Rows from block 9, named by matrix and row number. Rows with one number belong to one neuron. Each number is 128 + 32 x the weight over its row's rms, rounded and kept within 0 to 255. All counts start at 0. Numbers have three digits each. After the name is the row's rms in percent of the matrix's.
# fc1: MLP up (model.blocks.9.mlp.fc1.weight, 1536x256), inputs 148-184
# fc2: MLP down (model.blocks.9.mlp.fc2.weight, 256x1536, transposed), outputs 148-184
fc1.607 150:134032120184123153129164111170130148192150160117131109109087101166111107158158115122109142159096141177094167094
fc1.608 135:109073146119120191111100107107121122158167119104142124106070089147076129188147110109098094168166178140094102104
fc1.609 068:137075104140163101159149125088126102090143162101072137106158184164099166127124106126122150098082135089157178131
fc1.610 123:150113097158170096196082147145135169141106154179049134139137109113117110143067070083111130136117154090110162206
fc1.611 142:079071157159155118197150158090161172106153155150117148151169153121154135161120064137114133108130113199095156157
fc1.612 125:083119160141150165117098155108097151177102135106074150147127201155118112103148123052018071153161176137091152138
fc1.613 062:081073111159144165152137081139169171140174087102106159100072108153137147144178146082140146155155075097162147135
fc1.614 112:153036123195152177112102143159157157124119096140174132147106107154125100162144088143106107153097154131123152120
fc1.615 065:117138160139161128083157154094105099145136097174092107086143136200099126134130086138126063105134165166076136147
fc1.616 125:141155111111183103139073181103147112102141078164087099134128114131110099089124141142065071117139108115068193134
fc1.617 101:111145175175156154127124162088125170147071131147090126132138191134132104152123061105032128156130126126103128151
fc1.618 119:124113125188111086145092114123127110132072190164072132118164164155191146164143083082026178101141133150147123161
fc1.619 059:121112132107140091096144084144168160085152133106118168156181094084106151183120172094106152153079142144176108125
fc1.620 061:129107118081157149091097185081100145119127086108075131124125117115100109152147044098137162120074141091169121089
fc1.621 141:147027159152116175154132145163130141209161126087130130118079096132115089153148071082131148136130182168093143128
fc1.622 068:090074145151186157088138197178148154115115161136146108173162140164077072106133122154127104113146125073147152169
fc1.623 061:096135093171094163184179140157095088093088082069163097081081123136156093121089096122108105087149094088159146130
fc1.624 102:128108126162178129169069142146108137138110127166070088155132138124119051118142073160056075171154127085097150173
fc1.625 138:145053154159124137149162163191079150138182114104137174102115157116104133118133096100147128143142140152114078106
fc1.626 062:189118157145092135157122131069158123133100111112079179143158088100154067113121164127134165154103097151095138155
fc1.627 064:141078133153094081134110129135111095120175150087137122088127180183067099066141100071105109108157182092095106098
fc1.628 119:134169089150135116077059137130101088172075078111094128124156144124172094112150078146114130137124123095103129108
fc1.629 070:167087146130168121148098098106158115096155143104149111167165161163117112101158075107149115169121145101100148142
fc1.630 065:123142122115128153109117143144143156170150088104127123119155126180089080164118070122146090133095092091177171106
fc1.631 071:093133089106117091146102127125142128167124159121078105125113173080104151161149083100127092163111152130102090179
fc1.632 107:065109111113142124134095180087111148162089111150061148158117156152181064112127106114082101136147156144107189157
fc1.633 132:091096153157100117125063136113086133148134069099086147114185186165156108102158124115078102217183171155071163107
fc1.634 074:165101093124148135158099204140119125142101144137117172108099130112105102169157123130136097137103151146070097103
fc1.635 068:124119168091123160097101096076072148109130171084147094119164165091175097153131134097140118107131089139089075095
fc1.636 062:174151087172102135096162075098145086162070125138177168129185120181112157076097156093135117112163177166138119089
fc1.637 066:164136115147116167130129105161098183174146131150150069152109074157114133102120124098160083077156173106146085152
fc1.638 120:128104098136194095123070142109129158092116110185067079168153166150096096135091117145044049108141102124113153162
fc1.639 117:127074094100099142055148201121123118192167172114127122082100111184096131162126112099133130123119147163088159123
fc1.640 133:088106129130096057131078182099137154110119129128109151136172203173152169104142116146091170146156130163066130130
fc1.641 113:130063063145172112149120158151145144121152205195071143096125140123115090134063103096111157100101133139121150192
fc1.642 121:125053156145149147115124125146107201119139094134155165137119124162117149155157108126124142097170180146060111102
fc1.643 068:096112140103186080084122154114095091116142158134098118084136106170115151150134123090160143099115172131158106104
fc1.644 060:122103136157129113157164165097139175145114140148101129136112076191148114131156171085123103174130066099116079179
fc1.645 061:157103154128136144147115157100172159103100133101168113103124130110089084165157152127124129108104142191156094124
fc1.646 056:144109113162144150147173163083086121095093158115085138157170157097135083069167109079134113109129119125143108158
fc1.647 060:114161087173115141102148122167128117096084140114165117167090107121171140070097162133140142178139122114091136103
fc1.648 063:187169152180078097147120147116165102120114085169176133148145082171154109131173152156104154148161122121120166104
fc1.649 088:122128146158139089099127122097108101102106146169138140146110121117177134140122050145151149111143103109094166121
fc1.650 064:077054140072177142118164131095078172099186158147132107164166095091103089138134083158143089170078166140143141186
fc1.651 146:144181089087141123117124141138058129150126112160103134158113165130095070059103150127104151139121091120152162138
fc1.652 109:134130126135177147158104154128096091146114136117092151148110171153126095106160092088025072150135166165064165116
fc1.653 111:101126101188147119145057130110151128090083086184114139129166158139106115072140138123087076140111122105109170133
fc1.654 059:156156161078146115112111097151151137142117168178108103118092090125074158141091184127110177092136084126072134124
fc1.655 133:167092164138130141199151177176058147105154149154111166108152196130146117128100128103133128152179111112153085108
fc1.656 062:080129122132169143092171188104137172150153124171070124133135125162137135082100150114149087133153141131131069108
fc1.657 067:148040099085178113167075118115135095146160144148157145134101103163080121145091129107126142158110135101118146173
fc1.658 101:134132161148106177149107167085080143156116107124085144160147159136111147139132078104020089187156108156127168115
fc1.659 059:084191102102101148109157087083116133131098127117127097123067158077144113090074055139126157137136117151086166165
fc1.660 061:186072095094124148133125138116142157096096132121120124165173122180170084138106163100145103142167158120110062115
fc1.661 126:147144102143209141114078168138093133126103089171105109193108133130103072087143114133094104107145094115110154126
fc1.662 121:120056099112089111084097174107134088179172126078138118116119094153096150134111081120110143135156172176072149116
fc1.663 063:086083105169165121118168127080127126129144123120167127133149124137109152106161079154144095119139055083118166151
fc1.664 109:145161125163157137133077133114065146122104108184034119118119174128129098099135083084053115167156151123105168140
fc1.665 133:149137081126149152136105145133042143177127154157057146143156187156124097094123129061120139137098104122126189152
fc1.666 119:162090162154195173158142157115068190099121159184166134155080172113109094094119074091100125113096095098170093117
fc1.667 107:083126166150166124154067169122162138092072125135119104114116154101125141091130091151024097136133100127095168148
fc1.668 076:135096074165126142167121137141139088118093133128139127106118106155155095127094124154160135118155070099108123121
fc1.669 147:139042138163129189121152124156094124210143169103131108077088114179064104134155128124128140149098150147136109118
fc1.670 113:153142101166171154128063175109088102150093117131052099121173152148098043118091084141065074142157089087104191120
fc1.671 066:135157134140082104119171177097146174142155079133078171150086134176090100076150091104155159080125129168101162103
fc1.672 127:104183085129161120100086134122063152133108083141125095179117167108112086090106115113104107123160092111139131107
fc1.673 097:112119090174126125170092140098119129123094176129093123126137136135131111128144120114036139129114058134159181174
fc1.674 061:134146155102145079140119186087166139134096155160164084114157167102142102110109087189110158172124089130130148100
fc1.675 146:104091115160095104137073160092108181124134104105115169139182179138151130108167129177124154216162117178057123126
fc1.676 133:162020134136127131125135123114122112201142133123139135098102096136115112158132124080132153122103189127067138106
fc1.677 072:141087144148096091141131134088141124157151175168075149151152143103164113134118066169162163176142151112119093123
fc1.678 067:168065086178153077105104146113126107097155178132162134162165085124154161130078134100145139083150132158160124109
fc1.679 065:130113104122148081157129166081103123101189124114116080165101141148150102115156094102153138150177157101080159113
fc1.680 061:148100081098136111165122120105143176084144162086141081159158101181091090151082106131145085086148147154164100078
fc2.607 168:115221134122141109058119123123128091125115123119121084152111141147131130126137119114086135123135101112139122131
fc2.608 136:134172131186150123232135142137112105118113117124120112124133122059127120126144164156187141093118074125132124208
fc2.609 060:164154133043091128122095112091112090159109131141136148139150110120160164126137154099000124136126140137143125121
fc2.610 120:144130128149124125195123123194119027128214131118117103142136125090131108143132135133174140115105134126142130152
fc2.611 148:141064118145107139173124136144118150126141140201130141129150132140123124127128159118184126115128235120124131102
fc2.612 127:134180117147131142171121142114123168108095114164100116120132109102141153121115136147255163156134026104110121202
fc2.613 042:077116162122159104123104131139099089118101175187105161168101130190098106086100107172054159098076113080155192094
fc2.614 114:116175146098122138063157115136105142121207108149172124124105132133116148134102110175153097144127094139138121055
fc2.615 054:117159114078135119125131172167141126097114112137147126120165143131177137093113192157000141163126127131138085145
fc2.616 142:135045151128134120057139121125142175114132126092191149142104135159137129141128106115106105130134139134132116068
fc2.617 100:122124136110134119152146111099155189143160119159148124146151126136148117109146156172242135131126112106094119119
fc2.618 125:118153152167123108211135130130159187083154128132143146118138106086138117101122142155235083131116138115118101098
fc2.619 043:109167093106161112127136135147159108104097180165081138153084143156101108168158169124137152095160150187158108133
fc2.620 052:149159124073157138099105095100093074088113125135180103076108159171163182150175082126000107112097068152122113112
fc2.621 144:126172110098111124075108139141098084110107134144122071124122112153117116132118127125077116127129075117113142130
fc2.622 056:098177086097113143103162151149132109152101154151106133121137170138154141122135099150000090133151140083095137118
fc2.623 045:077079099126106141130095085128125093089170136150114093126172102168192108181162167169118096100119121094079166149
fc2.624 102:120116137147127117086117154117147170115140137115172108132151098156122116106121130138215118128126121115124121048
fc2.625 152:089143133159109119156136136096138094103039126062108166132146145120158112122142089127000152141144131141116146115
fc2.626 052:137159112125139137088112095114102072130143133167177087138154128134107118119149103164000123154105154125174120110
fc2.627 054:101173151078144113124119114125133125133140107178117116154119114108168094117171148079000126136156103138158096073
fc2.628 123:159076143129143108146134124164132118150216104127077127117108116129109124120135139122034148099127088119141109105
fc2.629 057:133172136079130120090136115105136092146112162123123139132111150153103124152076182168000075102119104110110116123
fc2.630 052:116116133109094126138094132101088129122148095124137126102127144154134126113171171137000100108126058158122124105
fc2.631 059:138137096104138177103102103147095115160116146146157154129133119144113163167140100116000124138176118133141085126
fc2.632 109:120127162114094142155122106096138117128172090099161152153151117102133155113109124150094121104116085112116112143
fc2.633 136:146214125124139122169132123163130116145117154188080140118100140081107102142134124109210133108130000119150137255
fc2.634 061:140166103092137113092114146140180090100147100185193094124109096132114133122151119131000139125133117147110153136
fc2.635 052:117128100117140105138176130101134093121102110145108142121132088195122104153128140148000119129105155122128132115
fc2.636 048:123194154121134194099093147172108141112110093174124132147114132102112147102171147162022112089170153112080154117
fc2.637 056:119123100114164173135103174157118097126141116113125099113145173165115155158136110130000148102112087154094110127
fc2.638 132:124099144131136142063136142123127178134135119099209127134129132174147135140115100093167106137120133126140122048
fc2.639 118:137235141136128111059170121118134117105110118090189169150113134176122129113124134131072113135117104139122109020
fc2.640 142:127148131082098128184135101095130094127171125100107138121141120113143140135130137140169141150116124148116128118
fc2.641 115:130084110133117149127141143139114007146164133094097108143141116100121132121133135105062185142121136118123161178
fc2.642 132:120139117134137118114126130099107140131079154128151135137150124123125156139120149168049106132128063110117118074
fc2.643 055:134170116101104158119113094135142139124140143118188119101139154127144143118144127091000138113121070176120123145
fc2.644 052:093123165064107110111096154104156098140113138118141113103126165144154160084121102099007180119155064163140131128
fc2.645 046:140148086128141122115103146096169162156065123193103139138149080106134163078130125073215103091122157100126109130
fc2.646 046:149131133147105160121099067169165083097142138107102117147103147157136116106087088133067124115114122110127115082
fc2.647 050:139141084112104113096075136078146108147098107176134102130109093119153163186119126149010121142101087141138125075
fc2.648 051:111130113104079105106184147132138155125065134096098089158109138105182161127124176111218144149112160122103115162
fc2.649 085:138113141157121155141139156120120129118088109132092122159104102080146149149151119118255106163128166122131119143
fc2.650 052:146124136078154139140145119111142102148113112189071098114093154148102148103102101132000140123140113113139150109
fc2.651 154:136050107155130130165140116160134135143135128159142126107144141109140130121117117132236136121112166117142120100
fc2.652 109:143183097078126157131141145095131123150101118162130146119130133149135118126098139118239153141134010139107124157
fc2.653 113:108072114101107148122128122082134183129133112151178159151112135158145137130151131145127123148136106142121139052
fc2.654 039:118106176089107133149054089163148124162077153158133161084119085156114167170147145183133102079127194102145118080
fc2.655 138:125150128147126129100107131108138144106104124088090123136118132170109118148138132113000120157132109132113159123
fc2.656 047:095133116140112148078094085118105137155174090148075093110100163162117133101133081157037123122120106124145159077
fc2.657 052:134192121091095154101110125163088125100116148196122112151121154125141146105130095113000140127150116143155126109
fc2.658 100:107150110158117130180128147139157167103106123144094122150122144102111103100135163142255127115127100132110143200
fc2.659 040:116101129102106155142124153108066122119231150138091086134152185114092095071167164159115067108100166124091098069
fc2.660 042:162117165151180118104124091109139091095072130129165102119145178080171135136139136130194143168146097122081172183
fc2.661 144:146035130151123145121134115152126181126156146114160121126125132120125134123125100106096122119156137142147129057
fc2.662 123:137255119113102146056163118103122102115069129115183157116128126172121136129128111135084130115137085114144129075
fc2.663 054:129175141103130108119142117156134118107210139113127132172112096195151162144170139160000136166073138163151131122
fc2.664 104:136148133147122117104125114164115180122176093118164144148117140156143122126133145137237161115139088167125125047
fc2.665 160:136021121129135128177120126130138094147161128143126139134132128113138123137110124113100127138125201134128123104
fc2.666 117:134164092065142148028123118127124037113189147103147120097091116173140141091138139120119128137109154149167125102
fc2.667 119:149124089109115115107111125103093126126117137119138139110127148186156118132121132139255129185140163134120135045
fc2.668 062:139149100122142143126155143111112091141190165129139121138119141141139130113113126144000120111154183138172147130
fc2.669 160:124194127136109127108121133131125091125073122162105100132106124117135139135143102086092142124120112132128128212
fc2.670 109:123089135135118111060116146125143172148157123133191130120141132182144119133119147156180128156106094122135113042
fc2.671 047:127190111116084181140115129180145105124160115072134135144098178195118100122123162122018144134113090082128136125
fc2.672 140:135016107116124137131139122122102166141167132171138140133121134131122113123109106095137144112125152124118135068
fc2.673 090:117180139142133133137125136123123185113103099154113135137122125157157129128117154126246143114124129109124125067
fc2.674 045:138102126140126144147103166103165163141122097122168166116134131156138146128066193110195138143144173110104140184
fc2.675 165:129189118094125107175128135104135090124162112099116111136131122070119153121157155161191129138131076119142127108
fc2.676 133:110199156110119115060146135115125060138145144072150130107121128147132139117117142134081116137157076131116119074
fc2.677 056:161129111119115133133105130138117083160140154144122109130101133166133143161123158149000138098126146132122146143
fc2.678 060:117125154146142120127106122112114120105153100124108145139137121138159134151131112144255142134135130097086120171
fc2.679 050:133154134114113149121100090137168116092151174122155165094127102124117162170124182175000124096071089118121152095
fc2.680 039:150114158121155145119141137178114100161143108170103189090171124114077141132123191171134079085088185138137154151